From a checkpoint of a small spectrogram enhancement model: 5.98M parameters, soap at rate 0.0015.
Rows from block 5, named by matrix and row number. Each number is 128 + 32 x the weight over its row's rms, rounded and kept within 0 to 255. All counts start at 0. Numbers have three digits each. After the name is the row's rms in percent of the matrix's.
# conv: 3x3 conv (model.decb.0.0.conv.weight, 192x384x3x3), inputs 50-59, a 3x3 kernel for each
conv.15 093:094106079122135035098103057128109147135127138065112170109146117173139140148152155131089113133112128056089101098110130169133184129118111156136087119138160135158107126107070057120053098145167124136117091108156125098101100117061133141124165200084107106043178136204110122024
conv.16 082:123121202132123130117114192149093197166130149130117173110119188141118140158130180123101138147147088112124082139144241162101151103136238135115136118116165179151099091113112093125098129133030075148125091101114101163128095093159095169099092079202075127210136130112088093219
conv.17 103:145127113142131173141145132111155137109124164143168121109098128132158127119142115156144146128118141107130149122089166088086140138148137124164107128140115080119132105166069102162102208171102086127107152154102149148101115114116171139129145129121116104094124144091113107133
conv.18 115:128131127150081133132131124104150136132115100111147131162088120094139092149111138137185129134140113116136137115149140101152115116120112101163120105133118146113151091094100119096084106081123102127121108100134113104125114160101085064124103118128137168120153103093167110108
conv.19 095:143127072117143156117125104149141163140094108146122137103151116143124155100131120135132123125164109115098139112127106159127136137090161115144126142115182096186124138123136119114079142111112116141184150126133141090111157104146116123133138132136138098106100078104148127092
conv.20 112:125155114146094108126132151129102106142131159123125112157126124112113114105124081130113109126099122147115150104150148119128099108119134118107098159116133106126138129125084104107152122136142117135145118143110130139131080141106099118084107144158148156119139139125134129140
conv.21 079:165134098170096090115171099234136127062102157126110135136117112002097115000140131074137178136131110098128154171099111158126156152140149022131090072113125086136133156083074129116143164116127132105129174105102227124141173076122088138151122101106191131090088148125244124094
conv.22 115:132134119124126140168153155138130136091113114160116080136127116112105093120070134121105122149138155121126155104127103161114176123103110157125099089124151112050136144100125097145128111144132161102123145139115158151135133092126132182129118102145128119114158103104150100104
conv.23 117:120152103094104113102114107142120134143141143143141147158136134124110108121147130108111144147110132121174126137127126142107141124131096088137102137110120135148110121143164111119117104154131139134147120136106144102141100133126122127107162114125131154140110150114111086133
conv.24 100:089090163090127144128119142108140114134123141111129097121109132100105155102100147125113125092126137112125087128081124096114114141102132071137112135109083116124088134145128110112133153169166149107121185143132135115139154174143141106158138158204168143084158119170093151143
conv.25 104:131137130179113141114131140082121100176154139092063116128067120145132160142138131136103139068126094117113104099150129107117109143131114173114084072140104200140139156112146117114065109139205123100147121101105120152128117160145065087113144163181131103116098147158173085087
conv.26 109:130164142117149129136161122099159168114148121127138118114122132123133123138132139151136153135127115122138123132120143122130136119128144116127117133133140124126122111136133129148102135114145148149131110121125128119123103131137128132128112138124122131132133107128131141131
conv.27 102:130146195137125115131099139109112092070165150145103132101129146151083118119140124087130138151126134122140123130097067141159155141143141119145126106106155147131123087140112120055106103170125144120146130094113087114161119145099116140085122094100125148152142088116136150108
conv.28 088:119131094167106189123137137120125127129117121168132151158134132112138100119096148119103089148120100164095123110132114092117123087141127104148132094135129138176124100135080130106108143097088112142118134117182116165159156120110139113097141121116074131050115072137090122058
conv.29 122:142167154136139118118107116152105101143127118139123132151140130134143148161145112142122084146127156107081076145138146157120126079149119150163148129144139178098165145153135151136159125092127050100176131141087155131114102134145110141118105107122125135118116140117154159120
conv.30 109:120147130126131150143116141122114125101106122136114091111158119126152152166111124133122128116105072129137150141108099126133115115122155160150093084140107145119127130123114104139132133108100122106141092132125160110101126137117109129131121121156149123126177131138101127123
conv.31 110:185154112145092123131179147151138106125117129129143118158167158110133084107117125120148120144110170106144115121135145185127154124145145165129118136145155144118124130156138122135126151149150140128150149123096147106137130147172147133136098129121134116113130148126139157159
conv.32 116:104086095127190141119076119070146189172100126127123128135115144132103108113139072123095101177105106170133140118121124140125106088136184095097136131182121117093126141141124147083094101178150089129137144174162137086081146125148111138134127105129144153113157159089128103091
conv.33 128:147218104097146138119167102114163146127127143126138122133092144135137135168121120141167120115140132138127109114153150147130143097132139129131123122152140136135110147109139147129135111129134132108143128119139144115130138121123113120129121131109111130127127108140132146127
conv.34 114:098166114135131123153151099113130101162131122122113069131170154154172113142156062120182121103162107101116134137082123125105143122170059142151136151167124117099150086149128122130091159113174170144106132111153117130133096161144181089129113136116078113166187095086152168148
conv.35 102:169134100127132140126113108146128137108121100121121133134138115109141111171129143161101086105106155160136117095114084091128152118125130104129118150143132106093148141171090133095158117126107095124119135120154080137127102139125142133154082110094137157141127118117136117132
conv.36 105:169146117117101086121118132118135130196117157122147110154105118132132147078129105159133148164101116136115136119099127052116073124137118147146125134123103138123096076122080074152066165124144096114107119104113162115191101116070097146118135157115155135145173137116133145117
conv.37 088:090128137166119158055072111122155197172112122162138158140149141138084110124192146155137121151111115126148086127123138111152120100105037142099117185111117123139152133140130092112112186149143127104141111158120125177080192130154094105065128130076070122082087157122122047148
conv.38 094:130143128093105137096156111129172158137113097139177145164088166123128105121075134110148109122130135098111137126133133117112128155135109096107083098174097145139139135122091111133144136134136125109107124129111180132111143095133116132133092102110118092092127135157113142147
conv.39 115:145080099123104143130108124197134131089142130145150121092128095108134142150143123175142130125100118126129155142119135133119138118114106138154156151099132153159108100146122154141108132140115164170155093139093103112132158117149136139132112107134132117125137094107140143130
conv.40 098:108132104131154222138155110108141134110171039100096156148117136074145089087122124101099124119093174094142103146085058148139120160123098150140122123156184102182088134176109113123160129167123120106101144101133145131119127130223134137000155173195091116149150147106131083255
conv.41 086:130109142109108122138118158115156087130142076128145130089155069099137100089184076102184095125126130044198081077200031099146104009191000130098117092121117114169093138151136144114115208129130109153134156119155068116099122214118145139114064135051135097149125107155158065168
conv.42 078:153135111152131115136122104128130148145146122156139134126139146132136085099117129092131166140121130144139128147151193141131087118165137103122135115128106143129135100121127138097148136110136148125111103117116106100111123108117117141146113132124112070082113118118108159109
conv.43 103:147099126138147138145120145144081114113139170132107145162122087143168122105147126127099082132112136122163103108123144108122108134151090101179193106150120135125147129124127143114152142138131120145159141138092100199172121103100125106124172138147130156155169085133110090163
conv.44 117:125140131158125144152132132124138123104096151133115134102134104156122111108150133124121125093115133155115109170149149134108101106086132140117088085117133136143155155137148113157091115144163149124129121146124140125157106156143107106094110120133141137094122122145176124127
conv.45 107:133095110084152130135114117146142094130115148132136119149167137119117173126172105145123146131113133131113104124105108098103154110105078144134161116137147162130160128108101120134144136120120113116097136120131110100077107124092111110091094068051067154142120114131072116124
conv.46 110:130145125153135147130174155124084105117146165173153144132148151077094063207125115153116126118114142157102114161160149112142114115139148129151132129126166177164151170112111132172130128149126099108080108164129153090138149155119134161111085099132168154072125122148117150133
conv.47 092:092143088127115103164120190154138103186109173071164041201093104132164163054129087121138125147138129091127072065120121209156175082106018156123072100102162070136114138091166093144058231147193124112136139176119113088162132105086130115133149161098098108099114105148142128139
conv.48 135:126118104124116104091145130161117190112148118139127134153098140104134135147171149164124104130137135118128101126161129132115151122125141148129130128152136187141140129135135149146130103152145119092140114153136128141164100122128144141137156140115161118118085174098132071119
conv.49 098:151131121154138191140104116127156166158131171094135140118126216175101105067133119129122129084088120170133095140147204109131106118113117128080167126147108103118152148131166151085193177152114112100088152174183090134151134100148152153141092128142125135131145138119137107097
conv.50 078:130117128121128115180135160139123140161102133109120083088105127118111129058149063155175113118083089077162177164103141188152168073155099102146107150098069139144105081097123132127083204125161122155117118154144158145070048153143169083120089129094114112125137114152131088180
conv.51 096:138169175148090131140143078142123096079134128116112176094144133086123090117103127130108119111138163130139157158121097102091144103145106155141152162191120139112139101114104172172109103158106156099146136149134085091121135150125127132060129117087099110132144092186135086060
conv.52 100:138125138195066128153173173111110149141127126121122086151130131120151093142130152147118125095175133148105110114126137152131092107147119101142141119123166114112145105157144097135169155132122081177152165108098130140139102130110121104138086091138152113158085171142141122159
conv.53 121:106143134138091141141136121107086142184156128129130117171121172144115115118130144097123139126120143175146154148108139123106110144109131080117105147151124117113088092125141140117093118141154129125139132113146143130145120170124139104082135119149157119125093137135116140122
conv.54 096:108134131163162137093114105125149109086112132094126132146133072101127132176147152121118101082142117193142165117145148139128097151144177123128148123103139193187121107126141070099103082076112152104134123114115140152173123105135136102140124123152145133134108134129105098077
conv.55 114:114134175147132111090087123155125125116138171117112100142148188124102134105128115098113133113117100123161135174163191091085139138145108101119167154108110151116063121131106143145180132175089175144150077109118152151170105109051169154198146155104105137120105088141140137141
conv.56 086:128149089106133097145109147139188153085075114107136129154108093104134150252092056150130115150119138181136148075120131098141099136149132165109149091106146121119162103158110118121207137130075158114130091138149123176174120157108134150118096094105119129140122138143076115143
conv.57 097:122150136137118136181128106092144139101124114179126154118120123117116116170107108149157120133140129160115098121097096119144113113082101123106130148156152147121121144163144108103142157144156166154157142126115142112136117115092137147139151104157168156176082117130149145129
conv.58 081:148147210124100153113129108141140074039171062187107193000155056136084111171155135083153038135077159148112121104161001116117133199080166099163098163128142142137170103139114140111128099136106128133123141077153159122151108130147154103116132123136181065246121172141095129081
conv.59 133:126115149153114123081158091163097146125138114144122113105135082137164132154117114136130150113130111127166154154122124137166130124077167158161146109105115148121136122139160141127099101158149123115114104129130125137086135134138126124097107149109132121142153123157142152162
conv.60 081:138156112139128105145116096169150121109123142154175109147120164115134104184134156163117139106111144162126151117140161156127120137140158140105179103130176136131165122146145078145135133134130201118151109134096099138115144134149138088110131147149116130129069107121077112034
conv.61 085:090142180147153179120136142167099046128153103103133093162119140102097116166134086176113128152156142126090078171150000100117198165159000123186077104129144154152011123078172151094112114152154144139113098156135110124091082111213106141083100085196065154166173106093129131192
conv.62 086:133160116090118094153176170116162090154099171111138110051128062207096148133160068127097132118104092052114117113101161132099079060099057102151078109106157118135112104101128154161115159163177076139105139133116104091094097108084174094169073132075133120176155145151059110120
conv.63 066:100109087115135082122096131155129147172143180128128116103108152127138106108103127103148040139144090140146104223128158110122136230138162168155232181177147202131154179177182100151137205148197181129196147120159202184198082102074133129146080069097121087125114104106144102115
conv.64 121:145121130134177099164089120128113150136152069100079094112161130159066089046115119126076148108158094118111138103125117160122135126156100160149122178148129061114134118177107154055115112194104127121140151143126084108123129151105106122134134133121135101114097165146148119167
conv.65 120:112092132125133113108105132138175163112154126180117111096088096089136157177159133132154162148125122122135156145110130158123112123115128126134155139143115136135171155108100145149163135103124164111135055161101137085117137138117141112119129114141111118108135112118137130114
conv.66 111:117089081108113106117117105130141145104112153151149115140141158102105174154149146134120125162136144169135153146156132118110142112157176162112112156118152168146137140124094107115117170076117126155118128134142146137148126111124143119163143131075095152086104145091088087094
conv.67 110:113117139128099104139133079137096126097165120161126161136124122138150178197171133120127108136100142138123082135148129155096170110113084125158131125096168164129114122137143133115108135124146121108146124142090125109112095145121113142102151139118093094103136127145138120114
conv.68 093:180156114125117163201104137123125145134158123170129129143113082115131144194090141130167152169105146198113145108123138114144178062136087158146124146107121152098147167154111127140156100118117109151124129122131118148139113164125149122130070148089107110132073138121119132166
conv.69 098:096142184154095126118142122116122111156129126148132136139173127098116122114131090124143138166130128091150130062159107088102146128145104139121122122122170056109123105138133134130109151097132097112106082143136164089153155143089109117138154102121087102095139150149153137108
conv.70 106:136129101075101110137101146129102135115167145126103136101152162135186104097160158106127146141096167093124151110122154154133128143159126161175106133121155108108090113122097144100125127115145124125108140119131135120115123140132128147123128127140119132135137101143151110112
conv.71 096:173119134116119135135120174142128143153110132146116151097113163105122147101141130157090116082135114100140131129083161098120139100143138161133174133117116151130154144156142152127087161194137127112169109112154144133113127127090141154142144154099125127149127154111158130142
conv.72 091:170137191156133106118119125102083084117153151102139133091166162137140087155082111117090121164158168176129142096079148104146080149117137098143124121110102065135107137167147082149133144080106116085136108117123099116121121156171134103113082126100166152166104136128062136086
conv.73 084:155106081107145137139111121187133118123154127162147151088100066097154092096132099128147102131144141161159153137086118130110172141099141116186145113108183139124199120163078126137046200161138089084078102178109122116089120116118151151123081113133089136117161098165094151145
conv.74 122:116161130158113154122094111146110104099175156114136101126129095096158128144111120119147124126127132111110164129096089094154156176150146118101131136124176127151081134120132150153132124120137145161146096101113131092122125143117131106111161136153130138161126099137159137110
conv.75 093:137129131104113069099122115118149143153131149141150108140119116117144073099125090073105158106143094135138126134128153191142091083129190116141190134136020108106114105122104115100137120118017136131165128130148111123166161130081091129109167133053112167100134147054127105129
conv.76 107:140148121138155126092103138102135105122117090144113112096175110135113108132149156122122120089109123139088147111123133108137074141109133136116120129123113117120168134135161113069080127144126086154121083127141121139079062085095096117112084147167134149134161154159138152130
conv.77 087:140131127121121148174123146140148165117132105089121155160105171140126119161123134156134112169133107145112074142088161180128197225129123117072138122110187142171167065073137128140144138127091206115133132122121218157164096131124150104131132143100140150120105115122113153142
conv.78 081:123096125158140094129134088096149127141121157114121152205146094137106102104196151168133154100144088125112141107147164139110111102118132126105170153149125136109141109117149102145123108111093084109068104112142147132136060080108092149101173091117105117157162131111124123162
conv.79 111:125147116148126099152132153143146113119120128165131107142151116127130149087140123119092143138124125094117094158140145142122137120157136088116186118114103150158143078130137118112140147118153152136112089139156131135158150127120158128119136133176119112117140143152066132129
conv.80 109:131133111149143164130115098151152112138088111138149124168148161072143114106137179097130092116106137167125084171119141133130137153119156106137146123141133161127100167185165114090113141130100076132168199117107175136163126149139131139123151178139146154099137095178123150076
conv.81 104:142123121093137109112132120146120106099137196180131134155147140129133162128153134121077154097098125138125164112099126112118116136102161123096141137117149148111145135131140127133160156156154114126132136140149159103156169128112137186083130137153132105105146108076154144134
conv.82 096:142166106064116133162146158165158133161134133108136087117095164139124136112149076205131161091128082114168086088115153110130142117118057132121102136145105103124152146148109138145146090113145103125114183122117128141165131139120056120131100082077164117160112117156183130146
conv.83 073:167152180111111157140125212185171089127109104130109112139145105084124103087144079105131116120151073111124082104135059154132130125161026088109075119108146102138059113130154156140104116105211195153144119146098126147128139146141167143150108106070128136163163112176141128193
conv.84 083:147131129087156127095165120172117154099131115142112185135111135090152119176126157128156163124173114046100135185112167097121085150174157104179145152118121176124144101149124177104106118158127127148121119113104128090110097102140088121131095150166128088064129126128120138119
conv.85 077:120096135144140137109166132182133164098134145160133118114152155099078145116135132080109075149128125056137086128122106110133112060095075053144120141130116040081117095168181105129087119164180143113140126156103137100086119192146087108076134186143175104194116192140197177176
conv.86 125:147115116146143119096106124141116138124134108149123096142141120121121138145153112098151135129112137111110094141137128131115138143130109155149142116111124110135117133140110121125154140132112138129127132113141126129118121136140125109140146083116127133118125136118152160122
conv.87 103:122112132088113172131117057118136165111117102166168162108106147162115145199110178149122139111106090095114114141125104059121134166111104136145083085127110180129140118154135137105153085137149139127117171123119123097071136129140146137147120159118144146137070109106189120067
conv.88 124:125133130126094118118092105168140159099118127165148121129156117138115174204164144126177113120122111131110130118111126122152164100108145145152169122116112123163095141163126119118130127124123153144190097121087118121133120167147128099147131139115133129119094151149164119137
conv.89 101:136147112114105112162134121116133115127150137151124090114087122109115106075095117135135175140135140154128179158136172127132134168125094151121098127123181119141091124130150129109133098126167149109088105161112100097135144151130152157081132118125099079070126092085148102094
conv.90 116:101116160199141083094117124150130137126131126108156136118171083118100121142117176101128163133083131139132152108124155104145152120083138116130127150107133099142115143153123121089089111192163150146123130129121102075086143122144084138056126146141116086133119131115104169125
conv.91 076:120088147150090173078145094130170138142163132137107127095122130108123111135140081136117172165172107137135158108141164093137090188160180117083122140149117105128166150127143157111164145142175139131162087147138136110182116142162148120093131066164113082150151151120081113054
conv.92 099:156125120126119137114121141146145115126125116164163131149127179111134158152126186129078171095101084136099133124120109077114174161137125167136129133146185178142116146145147094146134108134103106132152137138146101107154132123098141122140109148136150110136109153097135114102
conv.93 084:100128079118123148128126154175126141112131097108138128139136183133129106097092125089143092065176107125112135131158133150111116099108136097130115114131146121105133208147157107133148136130142153113110109095106153151116157117134106142123177109127173093076135139155111104161
conv.94 110:120130146136144134100096075118118116124116163151139108129108169117136124171174135096155141090118138130146165152138171149159119146132131110118114100125100165096164144114113129149080087106147139170156135098137075135052129119151141135068101135124119135155102141121182114131
conv.95 083:193153134154126155182158172131100133070102108119113141107137113113118076145135162109149107115169135164124117153139166170137160112134106186149107190140106041073097147144123088114090088137162172100102132135168118139144164142129100109086094111170128122104056149134176130138
conv.96 105:125097124100137065108110188118136137129145160155098158111140093180121091113107172131157161160136115114119139079110107134130150110140135137125126084117141177180127127114107120119085159144093088133088149150134106072144108131128116114077129135051155120115096153195099106137
conv.97 097:157114154104130127161089120074142102161117163088117080039119114105136159116166132131117151111161145126130151068082149147155138052150099066102093141124145113148105153147144097129082092114122114101128175150108091146136082121126165116123124138083145130152159117125147135131
conv.98 116:159149156107099136149167151071127131087127123098108122181104131149135131196116122175160110069121145179130123149128096116112146131143146120126165091140127164171146116098115148145135124121150157104108176142120098103123085122150127134088071133163128141102108128144133129099
conv.99 101:107075121111151150109118115131138131138085143127146116161144163085144098114085116117132153125091099127155152062162172110152081140109157125124133118100100105117167126133088105123184103143132108076101100131109141155168131087090104151129151165126138111076124131164151115140
conv.100 108:102115142105131124106126143149140089142141141147106091158137122163130112171131125150114133092155143088101155129135109113133117133158138099140129146111135107145176141112116121154155158126133105199119109129134158146113141113127131141129147137097173129113145114132089115097
conv.101 113:120138135123119129130121143136130156120124146140115125103116116140129131123141131100155157117138131130128130139148123100123137131130123117112120141123138128144142103134118127135133118131126138156138110136141131121122125131137123123117126132127122127131126112089132127144
conv.102 116:142104110156119146095119109150123109127130152118124120136129139152132115137132128122137122127109113127117124124143107125110128153111105155140123094128113154137124143129108127132131135121133128150132128128138129141119117118136119131122121101134146124127130129119157117127
conv.103 105:157105149097133100124141072161123114152123129130098128082140129146124101170175147132132183121103076143186136142114153099136078105137134111130112154130114112118157124142121092068101117170131127115130126147101063152071192110167094141118121149089146111144110121124160090152
conv.104 113:153091106124146161116137133158145121096148165135079096106111093160144134146148156183135112119091125106158154114138068148166160141080154133110174128162139155111074147193182122083100130163155084146160154130137133167100108130093133088167120164124136133152103132102122134131
conv.105 076:109105069133102141139132089106154068163124125117111140093125134127156107066126138103125111104115104120132113183159125159152125142119160093127121110147131058154111186145141168168085110131159170122123100150164091147128141116124157127145156138122117104118114120145177142151
conv.106 111:119109107149162124154138159121139144106172150137152128117123121130129149084147136107121098141142116100153175146140163160131141126149119155122174119124127114122098196145167128146095135099151170127169091132167147130124165108154153146099118131082108103116139122155160165134
conv.107 099:100120064128090140107110064149152184124094129136161135117123061115070136123178164145107166142123165088111076127144147137118126156135134121119142129130097126156126144142095133126082136137107129141152127118145125132090125106084146138080127118127159145099143137153140154161
conv.108 097:123143170178117151105109120122091071161185208128133114050127126140105202147169115117088115117113082147152160189124177041139111128104090086147178150137117128146141141141148074122149119144144123163122144111106110141130106117071133136124137132096167131113145150149111134104
conv.109 119:106117090144121140167152121124091128106129119151117102163128138111125158135118129103061092092165102137138124190104061138115089114105114122143081168123099147105092109171112135168098151113136073116132143152192102125152097101140125141111112168155164144132151095133105135124
conv.110 098:147196112112145122165140109088152108152126095125109120107152150143129119128129158117120096103141144125120129103101125104135137097112094108126132102130135155114124132130129100144122120134151108158117122129148120133164129135092131130129125104164102143119117119157169120108
conv.111 073:121156093153086163153136113095145132135112132064106052191146168127101139130148123179153135154129135093131131048092098093079139117139085177127122076154107144095132127118132103131165155108098143131143086142109072167153095135093119146116134108090163150132147073109129122165
conv.112 087:144169127115121144187108145130116131151122159129117153106135130125120147126155143143126127124132124154117132160141176106165113108114149092123109152132148159139146118094122103133147138136104105102111112119146130068109153153143127153141135121133167153136160144154122143106
conv.113 111:100133151159122133071131145118159128092111198151110128153168090158150162215125135124113085135125133155160138123156142131100132123112131126140147104104108187135165093151129137110111097146166106151140107138125095160125138084137126103118153136155148103144132138122113065128
conv.114 107:102133108159175146179180104160161138060099133157194110124125155133100077126116074166115132112164138151146147109114105147161125068114108153126143124144091130125093142177123093117132165161100098143161133103114141119138115101136115155138069073118069152094168131136154155181
conv.115 131:148148149115100131137103097113135120092107112181162128144105154135128136110115105087118119117107134153142124143135129126137115101107127106148133057105094175149153122135088111119162105141084152117101092124123142146140121113164135138102117147139139159117154101155094164104
conv.116 087:142092156123138101111138169094122119151121150140126098107137070147102158137155083105101123131093117079140167154146132117119096077132023113125115113162166163129089128152126126138120108129018126127078133118075103102117134103081136129125102114045083115122143117068099101185
conv.117 086:172159131126105133120132068090133113138151121141156152160131103068126101162096093136145157198176158074167131087122133168135071120173172082139092095145131154128169121097071145166180168092070105148135102113110138100150138100075159107172144111063100099106124124142089143092
conv.118 087:150066121095136098123093051099145081140132142110142130107146157106112050052127151126105079078121089062108124163114135184143051127118179129085188164140174110130182151152042126124121099134075154156162155132057149122070121072087119105082111162103105132186101107162146133175
conv.119 086:162144148125130088092104112129135124136140132167132155145129134152118115147136120101106124136127147112110121117113136089110119131136142132138165139117118128127113123120101118126123139097107087120095117147137099121125115115124166112147116120138080115058139138137150118104
conv.120 110:126144154106140116113128109106121133111115126104139178142163142133114120098149128136099105127170121099121161126122139096095167167099151134141090163125103133145180117160142138133120101142169125111175116120094133124101159168147126160137141148111122118135144088092106172111
conv.121 095:152154122091128151145158143139142075130134091151170082137127129150115150114135120102110100129120128072085073089141144141116137139164146106126055121137088108129103127131129123138137124131072110095157126173115140102096115150153116129137152131128120125103118124109145173195
conv.122 116:132128155140110129120140123148141085139113154110125152143104158088102090137177162143111174139118154134129096138117121099105066109126179120099114080131160124140170141131107117109105142134117169119166086174142106126134146139150073083090123128171118134135146115173131132164
conv.123 123:153131114128142111120106165092129146150128124115100126130118119157129128087116107123120156118128115146123146145154119136092135144183109121128101129136148120099082158128125120133122139142096094142141155118153123146122139099114127120155157127074136105097088165144149117147
conv.124 078:123103197121135066129117156136145089127115143139149100149151104152123097049165020163089104143148108154136061166121077120096089137143044139128104107086110095163069096134121101112106116096149085152088128166144082143097146090124128096185131125113119141255110118154170096255
conv.125 085:163101091149137156144117125126124112131145120146092123224092150156102119255131153156114164143085134180113147067114110135142114042103072244131121152104108255154159157131163104125112124117146095107134108157176065131088049147181079143114000113105092122098160133153085165063
conv.126 081:167124111130126177144115059094128131188170192096125112101124100141094120122132145144144130148136220109110031149165158161101183147118167151126150150108166127140178118100123106109121131167162113124157154124129111147146123127127131123173086109132109097116146108141143119041
conv.127 099:130150155098122099147149141133127091115156156100091128164154125118146105158096124116161129104116107129134122107144120125127088157136177149130077171116152156109101109133115117117175133108169104128121159134154125047136084140139157122159139071155128135150132100116077114133
conv.128 100:168078122159138138090143132101106120068139078158133167091118193186172123166128138101143141144082127130143135078116101109135111079112149132121101161146105139151088112098119105145186115129135143143100108107115098120107124132141136115106121138129144140103123093146153160170
conv.129 093:162132098117137128113124105074109122101124130105129166092121143116129135090114165118145179116133122059177124125113186021123150046158118121133140081123117044135132176149131094121100220126106136089155060139130109120103120129123076148106135127127191130091120114119176141152
conv.130 127:129079118081149131164102162116126148123134117106097123152104106151116155095119120125142096109104154163106097101106122117135107089149126089133121135155126122158092135138148101164120123104119119138131135132099127128171130133099078161151112122113118141108148147095112153120
conv.131 093:171137176134120139120139139111100098105161174133145164157164124172120162164140109156124107189126109127167148105085116144126090127083121158156104177131175110167113103156147130168151081140139113116106165172178139137109147129126113133124111145125089100118071141130071145137
conv.132 084:122149151115101091130114179165106152133141112108169129097135124100131138075136146127102115110113141160100129105117102111123167142133120033125113113122124155113103092119142136148177078021135097136096108105101142137121100107203119126107130111166195113151159132151123148085
conv.133 109:097163104152109108100126133127122129129149108164203129162108178149170156174153159121096124145124104136148093131145111141159135128111143128160177181108131111127153112129122107122173128130117118108148129116125099157100089129099143100111124137130091145108152084116133143098
conv.134 081:109126099128117149097082104133165156113127129109143100078093137143134161072096138122127124113095107097091113147120145100145118128124146100105128090119110078119138142141161134122103133158119137148144172144163140133108127125161158122137151157125133116135138097102127129112
conv.135 088:110084139118079128115113108123122041105135200112153149160115096106120117126175164152112147134148127129163156113150093134133167128126148103095149124108152148165126102128180110117170100130150131171152107179163160150152094108094128107169123107102130176120092096173090081106
conv.136 108:125177134169089116158207159092107147140100120103169102188147134091149153142159073139110151122164099156107143079133155155124120179160103106115142135112127149128095125147100128126143144169133112135141125131145073116148115141147150097133161155111103076074077156145152095125
conv.137 113:121140127155120127138135158117125118153123146139137108131136147107129117087086115123137090134124119162115190135125131138130132151131128150144116148127122106127122117124170149121133150143069111113121136122144125093148136109113110157141103083092101091100127129145143148129
conv.138 084:119084106109113087207149234142133158192139162078082040154161167110141085030150152145086134067132056047155059115134132099096073109161097151163151089139071120168135135109117184122133102089113112133086094104108102123086172135120086101115043148110136091141127190119153058149
conv.139 103:151075152144125075144091108193093106140132139157053086097126164091148139190173144130145160128132074165130154111091157172093126094111121179116121103126156207097123093118178139137150123137130098127155116175096043121148101142128160145114084139167182088108121128125167111091
conv.140 081:100120138184119125152154128079098185111135116122115169103135150145151058059108136066101132124133116101092156043102125146159054125134184123118106160090086086143181124133131161109132203128148186079099142170125101142161109132096134133182136145125194054101089109142146109104
conv.141 096:084101113173140025141090170128131164159127088044110112132099158114148102141121162129155114127112079107094118099134147117139061140142143117137107151097133083126160136109138105111136165164162126156152173120084080158155163117133107153084180103111168127133151102075084130149
conv.142 098:158093149101136130119159090126135174153141171118142153138101143140133115161097112135101105142155146163081106149117126115160122128126153137130150160149104153156129138149114155129124138128149138142136142113163170134110107122130126159113114118154073131069087144130077122092
conv.143 079:195162106091152122109127145103122116131138151175128128126151116077134109129121101125068092175141149099105105111108100153111148140098119167094159110139088155174110141070064135139112149160180160134149108127102157146133122120122136130124153189130117187141148153137152145169
conv.144 071:167156176112055117158150173107131092048133089100120148058148144098098100101110141172114128139158122154158132220146101129091057096100119255155166134107141157140197221153233134109117084153123235160163146132121148145135031123059117135108123118120115106196090133098107086132
conv.145 080:098093136115157136127145121082130109105147105186126139152152113143163154138113107139108133138117174087105061120115147138106095108180143098141127115160100187182160119102083072135109211124178111146129157104100147101124146122151128127144159107178103132134105113128117124111
conv.146 092:151162131140106132133125117133161168117140097160123090164130136159108155224172132123104117109103139139122161128201177145130119073166104098099105164109111145101129142137138150115136075116082176100148106154139122104165122127106085106118121118083097131103115122128083106135
conv.147 092:161161158097118120095146136096151122169139043112139117207095168099128180130083125097064165108198127127094151117126101078088094160151102221103107132113127113160114148119102157171157139121048149103101104147136129123117128112087068146132083124069104147052179121166106134195
conv.148 099:115114134153157138142120151124130110076117129123166102124119149148131120117120093102144127099087152148144141139110103138138190063122138107153131111132110176153086114146119101117134126056108117101109111128105099095109124124179104127126074093145172139129147127113101152156
conv.149 097:181172141139101140180159144105117150129127078100137132134145155092103090182151127131120149123161165112156084109128132072102119137149117112156104144092139117127050134133082157135161105087134175147156090140101111105163145145131103143142047130070190122116132098145166139123
conv.150 095:120152149188167142091076126150150149124156101124125099105139110103130136133134162097101122146136143159127093105095142107181119170098195128133110130146161119107101095172094164162159097073093165076134131160131151136156157154134088148093182147140176109136046120049184141157
conv.151 106:189140128149119139113111162132146124148135134140140122125145101158125159113115123176115129121109146097119155157130120064123113132106092122111106077087079163137126094136119095126097126154133145140148107108127084158151106123130140124121118140161138159124201089067105088117
conv.152 087:169157097150113149113141094044106129141122156124092163122129102091096096164145144137171166110105085163144160153140125150122144104149152050113122129121189129151206122132135059134119187107150138135165150105144062140141132145144084117120143080140136115147121095113106086053
conv.153 073:160122162125107160125139159114130079115127145100121140181117156130132097172114131155116130190121172233138120110114112119132091167128128142150115091134113141158134070131121169111170072158197078101177128129117065136066084121119074129101105112193089118086199095178069178070
conv.154 106:129115139131134143145120141147120104100106116134129125128147068135168106130120138132156113131144090119098123125146160135088129103135145174128180099126098125140103121099105156160178091110125149116129134116127123171122129131151131113136145125144156118165148136123154150188
conv.155 096:149136143110130121163105121106141091137174115150102115132121127128120127098214141103160129131120099168149152142107118145114146047139099080164138121108160146066166172111135094140093109097125149142121127105142101144161137129127128120112144102073107102143124161170113055176
conv.156 106:092095145142145132132126101118128107143146129072114112144156115106109146172130171178137136163145136136122131110145121136119143144114120139120157145126151138099137153115092157113136132145150117135095132145162140093099149118121097144132130142131097125116112139107113101103
conv.157 094:126074115168079170111118168151146231069138139131129081095113129131129064141116066125135110125155094057110043140123194145116163088135020116131104101093143113152108104116166147087084071134140123119076115145070076128177109100147121073065092076153123135125136153116142130255
conv.158 084:123160174143127193108132114134125108067137062194114116115176093099140125081144171045177098070085155146187145129142020109133127104127118155140092103117108133119146113096118139145207084131102125153101131106154159150116075121082141134092137147154116098187113117094131134126
conv.159 121:109164128150099169149157098162127131116140114154127122102143127170119137093148131118105144128117141097155127107127135140142110139124146152113134165134083139102145151124160150146132133132161132104162146140145119122112119164109124113158117106168125115125114116130123133119